Weights of a small multi-label image tagger.
Model: 7.7M parameters, 32-pixel images, arch vit, norm layernorm, activation relu, moe top_k, num experts 16, patch size [2, 2], layers 8, width 192.
Data: trained on histories of elementary cellular automata, time running down, 147500 training examples, 17.3 epochs.
Rows from block 4 of a small multi-label image tagger, named by matrix and row number. Rows with one number belong to one neuron. Each number is 500 + 40 x the weight over its row's rms, rounded and kept within 0 to 999. All counts start at 0. Numbers have three digits each. After the name is the row's rms in percent of the matrix's.
After each neuron's rows are labels from the 100 images, of 14976, where the neuron reaches its highest value: "strongest on" is what is common among them; "patch colour" is the nearest of a few named colours to the mean colour under the peak. Only what is clearly more common there than usual is listed. The data: histories of elementary cellular automata, time running down. In brackets: how many of the 100, against the usual share in percent.
# fc1: MLP up (model.blocks.4.mlp.fc1.weight, 1152x192), inputs 0-95
# fc2: MLP down (model.blocks.4.mlp.fc2.weight, 192x1152, transposed), outputs 0-95

fc1.226 108:591483489475515494487537459508491458551482494467509529455511490516547468490487489511580518520446507544518449403532486556535578520533481559440462579477505529447527456512440514492456506550520535529499499480456467457503479533430497475509480403453615499486502462442548520444464420462517512576
fc2.226 122:537504506478570515497547465568504489529502515554524534536477558433556539414475556472523469504472475394577507530551406502475540558545432529454566522502486554460478501458480496457485515526533534558515471485481458431519479476478488498456532452492538488524569429468529516440529494493540496499
strongest on: 000 turns on (100 vs 50.1)
patch colour: black (58 vs 19.8)

fc1.472 139:562443524464501513448480544529481476575505416472514566497519546567563495614510470487483532526507520473498462587605471468491522473519512483495566535457515502537467524551539503504495524476546486445496464593540476417538569513598499526477451506492476548579505484551463504481572428504483491526
fc2.472 128:443477556562598483497456508461441532532416452499472518528504486523439449563485552515559481492447495533483490496445496518491477451535551593568522465538497442437482522536523578427488508489484499486483482496452501531527479497471528492483490422538527579446542503493530487495482532497492515428
strongest on: 100 turns on (100 vs 50.2)
patch colour: black (96 vs 19.8)

fc1.453 115:484502554430510522542445479548489495460557464531480524438517500485480501498566477503463462432536524457555502460559554499458506513526474507476508541532560448518572497569433542592533512394465504516466457511453542423504494443489477417471508397526524530524448451553460471492510514476471529546
fc2.453 124:446531469517518578554531494465517444538599525519488506536537475452460540502511483445545485525510547490487525484478544518524491510469459517529484471543441458530517454456503465469451401505467580490620496523556454499563443433569488484522447494520504580488517522507539525466476504459522585465
strongest on: 100 turns on (90 vs 50.2); 001 turns on (86 vs 49.9); 101 turns on (75 vs 49.4); sparse start (70 vs 29.2)
patch colour: black (46 vs 19.8)

fc1.561 085:528476510490497556460453445480569561442469534516519484501550536585500457508524453472466495536453550484492530578523465488563519491500510527455520471531499468484490435483534529505593484524478537487521533556504461482501509469428478484510404526530467435443553416492520459538451495400503481574
fc2.561 076:484474496499491478519520530450435554514480517443445533520484584515587462581510462536449470516508541544498553464459490540522517498475474417444515506480416540485481507525514516589608558409487527537452558523474476498531502460443493508480561480483453448545490524522557522486433442516477572545
strongest on: 111 turns on (96 vs 50); 100 turns on (88 vs 50.2); 101 turns on (86 vs 49.4); 010 turns on (85 vs 50.4)
patch colour: white (38 vs 6.7)

fc1.597 132:514600522542530476507490536440513582496447512504527452464502502541568523518580494477471522490466569522528464560470544503526437535415529476566601549516529454526502479470457490512504457451462528519464461506389521425538530504473514506465455466498484458604418510516435545454544469519471503425
fc2.597 140:480580431414530439477547532523501441565486502481486458514544487510421554467550465437489505465570526430590498530473560516536489498475467487510517484508544527497511489530512511451442535543474488485439484531453515443455522464491444459552526468522490467536460533547463542431522442544427444503
strongest on: 000 turns on (98 vs 50.1); large cells (97 vs 39.9)
patch colour: black (43 vs 19.8)

fc1.194 088:513519471551506433480519447404527523471426429480478521499556604488490464440481482466479494468418550570549493451528413534529477437551467493535507470515478458510450568517477518534549526519542478521551437520445520451552477524595420450420506510472504542550475510525488580517590486501483477509
fc2.194 085:536459509541546399503492526445551535501490528521510483389528514494563586443474532460474501510467455502465478538493464495490503474513475413453532513561449494467537517476505539491549558513473478455481524443493528485519503457508453459453478503523537595505457501539543467559473512513581605483
strongest on: 100 turns on (99 vs 50.2); large cells (84 vs 39.9); 101 turns on (80 vs 49.4); 000 turns on (78 vs 50.1)
patch colour: black (49 vs 19.8)

fc1.595 146:459531515471481464476494515483427519566471479558425502565444543423527543564603566452458500432560535524479447480471527530575473492573551484434516613542537515464531543483521453566472557524438516484521472470533509432457511524490496466507414486515485478450457556451501503453427459468506502528
fc2.595 149:478419568484530540467494506575484480489528549458516483518526540533490499554495465489552538555456526483532499545446553496470505521383517548526462463439457464518395471448489509576525509524444466490465434496473478524513517499510525431514472455464525507474577450542557501502510515519457462425
strongest on: 011 turns on (83 vs 51.1); sparse start (59 vs 29.2)
patch colour: black (79 vs 19.8)

fc1.411 047:452468527540491511457464500459517494530585474538540451528514501499478537560481523492496534487430599533489542552480499470475494502450483438509528495573568500497512485564448435497489532456522426482577507472420473506506482552533531540544463490482451412445466473534526506538448471511460504527
fc2.411 052:459542497461565515534455525526498493469505522527529488492451493477474546517419494488460515490445469481519434471500538446516482495476577473471492494456516495482532525479500511425448514500545505550482561550565471540532484462459568501498516501512497441465537493578576519499528539518530563484
strongest on: 010 turns on (87 vs 50.4); 000 turns on (79 vs 50.1)
patch colour: black (83 vs 19.8)

fc1.111 119:486532460540469549507488507439502439525565478488535514472553520503500469525583524541503459520481534476426514444537505490521507511433577551544459509492540461527560469437523469505485443446465483497552569545494472501459529494506554460517458536570441482529480468529480478511477479487492531519
fc2.111 126:432563514550455549455500477469459438518488477455512465488525590482560516508466461543508549599471514436485423508465478447456571499576532499511509554574509527490499520487462447437505575503488475537474537502449457498501395507498474505516524478451517521514630506547477446469465429486495527484
strongest on: 010 turns on (77 vs 50.4)
patch colour: black (78 vs 19.8)

fc1.648 122:563484519512573505473496417524497556540487440557561495511504499539512464482486556557476530525502505535497559471512485536513491536534575529483502510492521539488504510472518484546524455439455497464459424492527468523514423458534418492541529457465503492501506482471548574566484476431473483597
fc2.648 139:557482413533541512443477504539495455506505447531515504522498537459494492399457512482529566534399476509468562473518562610496579525470490517464497515547525557539492509493539505558516541546426544488462400535504520479488500474516467452508552511524490491524449484529464519544522486477476467552
strongest on: 011 turns on (87 vs 51.1); 110 turns on (82 vs 50.3); large cells (65 vs 39.9)
patch colour: white (43 vs 6.7)

fc1.430 084:545444493564477524537547475423537566534506515489453521508529476478531517521440494534443404462435482446460512538534507493497486473460511525513514529517513509513512535544517480441454446501563535441484425518445444448478484453515507564476413538507571521451514505498505439509464547520561570474
fc2.430 081:524463542622474482475460492533516421398462461474472470423631450506558547489507490429490551498518490480492503565521543566457533482528421554493446520494448532555515548502501485518471426479545525509527548559480450491550477464486543472489515569482449496446516510498534485506567506471502477485
strongest on: 011 turns on (92 vs 51.1)
patch colour: white (26 vs 6.7)

fc1.19 110:480470534457577568512448529411462512506535494479511557439525506518451553487497501416481507400520555560466544540419494483501511493507496501476503487564610426498459494476497517470511462493460502464492560547484527472443564466514546535423464551510448501522507441489515501493538497461471509532
fc2.19 104:474604476461479466498490468453433505522514462502452581541472416501473422495544504432570412424528484513471520492525559556483438439486457483473463502525507531527475460441548524451571618506565489503446498508534537477559515552493532566418528413501517552498519492538460571495501580480461435485
strongest on: 100 turns on (82 vs 50.2); 011 turns on (81 vs 51.1); 110 turns on (80 vs 50.3)
patch colour: black (57 vs 19.8)

fc1.534 088:484469451429549445539482515485490497476504501598492438486554521410515501487524540397513539518488594488515503533469494539537473457455488502465549529469454500504550517497521484511482498515487483477532457476446518461558496545461496433584545426461462541493516482496479585521514488506526541380
fc2.534 082:468447465486504475567550507547497537500553454570523485454556492484509545498476489488510556484511563433536501571438508537493545447470519537504520572556524494517484590506440488484428499492516540421481520445530506395513520515492496488550560464522538506520508520437500563509463448590497468452
strongest on: 000 turns on (95 vs 50.1); large cells (71 vs 39.9)
patch colour: black (47 vs 19.8)

fc1.505 132:461503522490452575524497546553477403492441433497502456546568516510535464472537512539507486543465567454490503478500513460438516489458568487526505467484492499492535486587469485486560437472520463484532492518529481466454507509543507524496434533578455493466525490565539491440495499523469476507
fc2.505 131:503547519557429430566526515467480471535420461447520512519538524514488544490451508450469519521415504542428484522474490498463543561495513467561485473508486468450489543481508468477461518547531460513491495560523419457488498494507490511459438473505536537476489516438497452434457486513549569532
strongest on: 010 turns on (77 vs 50.4); sparse start (64 vs 29.2)
patch colour: black (52 vs 19.8)

fc1.311 095:495524513480478530485531458475515516518444520484450484520500428534509407528450561487488508526493455527498533543476521526590500522525530463462466542480539566531483460486488537422536500474506429477447435455550535519494540480511494507529482499520467452413560491560462500429476494540474454552
fc2.311 093:478422494502490431505454482492616474505497475538495551517504483472585504493555407484446484459442520465541483529563516547516526495525607529579439438445440527547486552465483466533588489467562540540516517490533569512472502490501474448546431542522501510510486458476442537468534527460480496496
strongest on: 011 turns on (92 vs 51.1); large cells (74 vs 39.9); dense start (67 vs 28.9)
patch colour: black (45 vs 19.8)

fc1.414 071:489505497491498488544529521503485541495543450498474441459506543520523405456488514565518491520509530508468497467472563525568506414484617516553448530512489568478459492523541502583476479449471520472533590477550541517534468505501503468519434554475494550506471525563432492543400474470469471476
fc2.414 072:519526512440526537485515402491440547546513496532434489513501520470517493532518436492531515475496480530575539463433462536570538486427476496524496534486519550533431533461424536475457418577573538484561507521505514507548499455540467548474476464479516527464431508559496560525522480471474494533
strongest on: 111 turns on (76 vs 50)
patch colour: black (52 vs 19.8)

fc1.63 096:497506479524563497511537507510523507471536517508458453441543437470512507494487442475439534484467469496409595516497569487495421551540517502467508463512481536443504503501554537510473517499530553518492562520489471467444415554505490558545500463492527492594557464499426472558534461561467499524
fc2.63 092:471506539472512512494468541521508477504438440474470491460542507569484494538447479445577541541511514465410502489499482516491499508524434534469457515596500464542515493492505501443560458506523491533516477512540550505529509458489452539463513465575400477462497452504537536461513507479425572470
strongest on: 111 turns on (89 vs 50); 000 turns on (85 vs 50.1); large cells (70 vs 39.9); sparse start (60 vs 29.2)
patch colour: white (50 vs 6.7)

fc1.40 024:458569518563437522472560513445529551476512502512455601552502566496485555501521500538559477515569525448450453480557550422487427478439534473486498518419552481523423471515549521440470491478500519465492496479535460473457521465476487516529549533517476530495421449551501483535481480495507473509
fc2.40 027:476493540531529494572484549484521463444540490602469498503532483538491549506497468475459543523448469449518479470509498552489614474554478491402574549549469487556450513528544473507474567485502554564479511478475535577472408472519470476450501461500438481517523534473528514467505468549534482506
strongest on: 010 turns on (88 vs 50.4); large cells (87 vs 39.9)
patch colour: black (91 vs 19.8)

fc1.373 067:534511531523507432535521522510526478548482468483516493518570531493492562480514560417498431529439554515503602484530458553558444457537524420434442483568544546496471455465465468460499530532576571447500479541550482452430523506447543581439536488490405480441454504477522504473441449515486550531
fc2.373 064:564490537512513412476501491507458570530448449511578455468537506447508514534478444464508480488471572467527491525539456527538509460507486455432464549468552495455480516418503395502542447538457513444559462565555511526490483414479485540442510530460499511500389488551581532515497602510480528551
strongest on: 100 turns on (76 vs 50.2); rule: rule 49 (26 vs 0.4)
patch colour: black (52 vs 19.8)

fc1.326 117:526508472571503555498509470496472501477436472497520521554494520503487457523517507529436550518501469408436476593506490436488549447529533550521431425479524489524484540566480416422557486438507550532583524545536511462503458469567545490516498446489539522512578457510488518453552488474540512497
fc2.326 123:518477478496525497449475467442515512506455570460442551533576545528440493496466487556500525433437469533537639483488596506483555509469519566551506472548500429515506489526537500484527539508540443406579505530459491485571488490488556569470488460525462541432558464450559523419533495459461523474
strongest on: 100 turns on (100 vs 50.2); large cells (66 vs 39.9)
patch colour: black (47 vs 19.8)

fc1.317 059:544425534522524552576503487510578464438565521532495496583498523521473453535529549526464502439462520529458541504458491545521427527450430561514522591557498429500472494428502423461581493498482448462519491541472515503501496439547471501445518506460465478501505505485576463533575514471480552511
fc2.317 053:473513461469558521489485534492448457461466521524544399488514567526501534486430456400512527508439576471530547601474483462519469525486450551406443508491558524535460488520472575521532507526482501525380535595504544521473527513512537508488505483413489484453495470439492517456497490519497490478
strongest on: 100 turns on (86 vs 50.2)
patch colour: black (57 vs 19.8)

fc1.744 112:554487500524494520501553456440437425599514496466463517453540567500517444484504476518502496510472569528532434402526484484487532562504516501496479529498481465436514511529489516530521456546520500556545528548508542506523462573510493465533418438506533500489477477484533499466425438490486496488
fc2.744 125:547509472541545499600579447575483500536521481558583522524506535407499524449504536451555496524508487449505479454494412449504548508540548478451466497524504489447535460450474476431466466536464466512528529431419447465514528535482459512520475479466564447488501498507530603485506477489543505496
strongest on: 000 turns on (95 vs 50.1)
patch colour: black (79 vs 19.8)

fc1.207 103:518559533567523555515500428487515512558441451501522531492537502498476448569460472433439476489488476541514489485463523442531500483497504463512489551447549475565498426449512475443521513517505487437506523544494489500488549515513518502503503540485512588613573431459483503525553560513451434501
fc2.207 100:471521452486585467472453523535513499541464463526514465476451505458492555497564463506549540542502466497494491541438513453475456503555509522469560509592526478555500429437494505465445544469486504566444557495469467443486527540482501426533487473435508458422482494528537584563490459568517517454
strongest on: 010 turns on (94 vs 50.4)
patch colour: black (96 vs 19.8)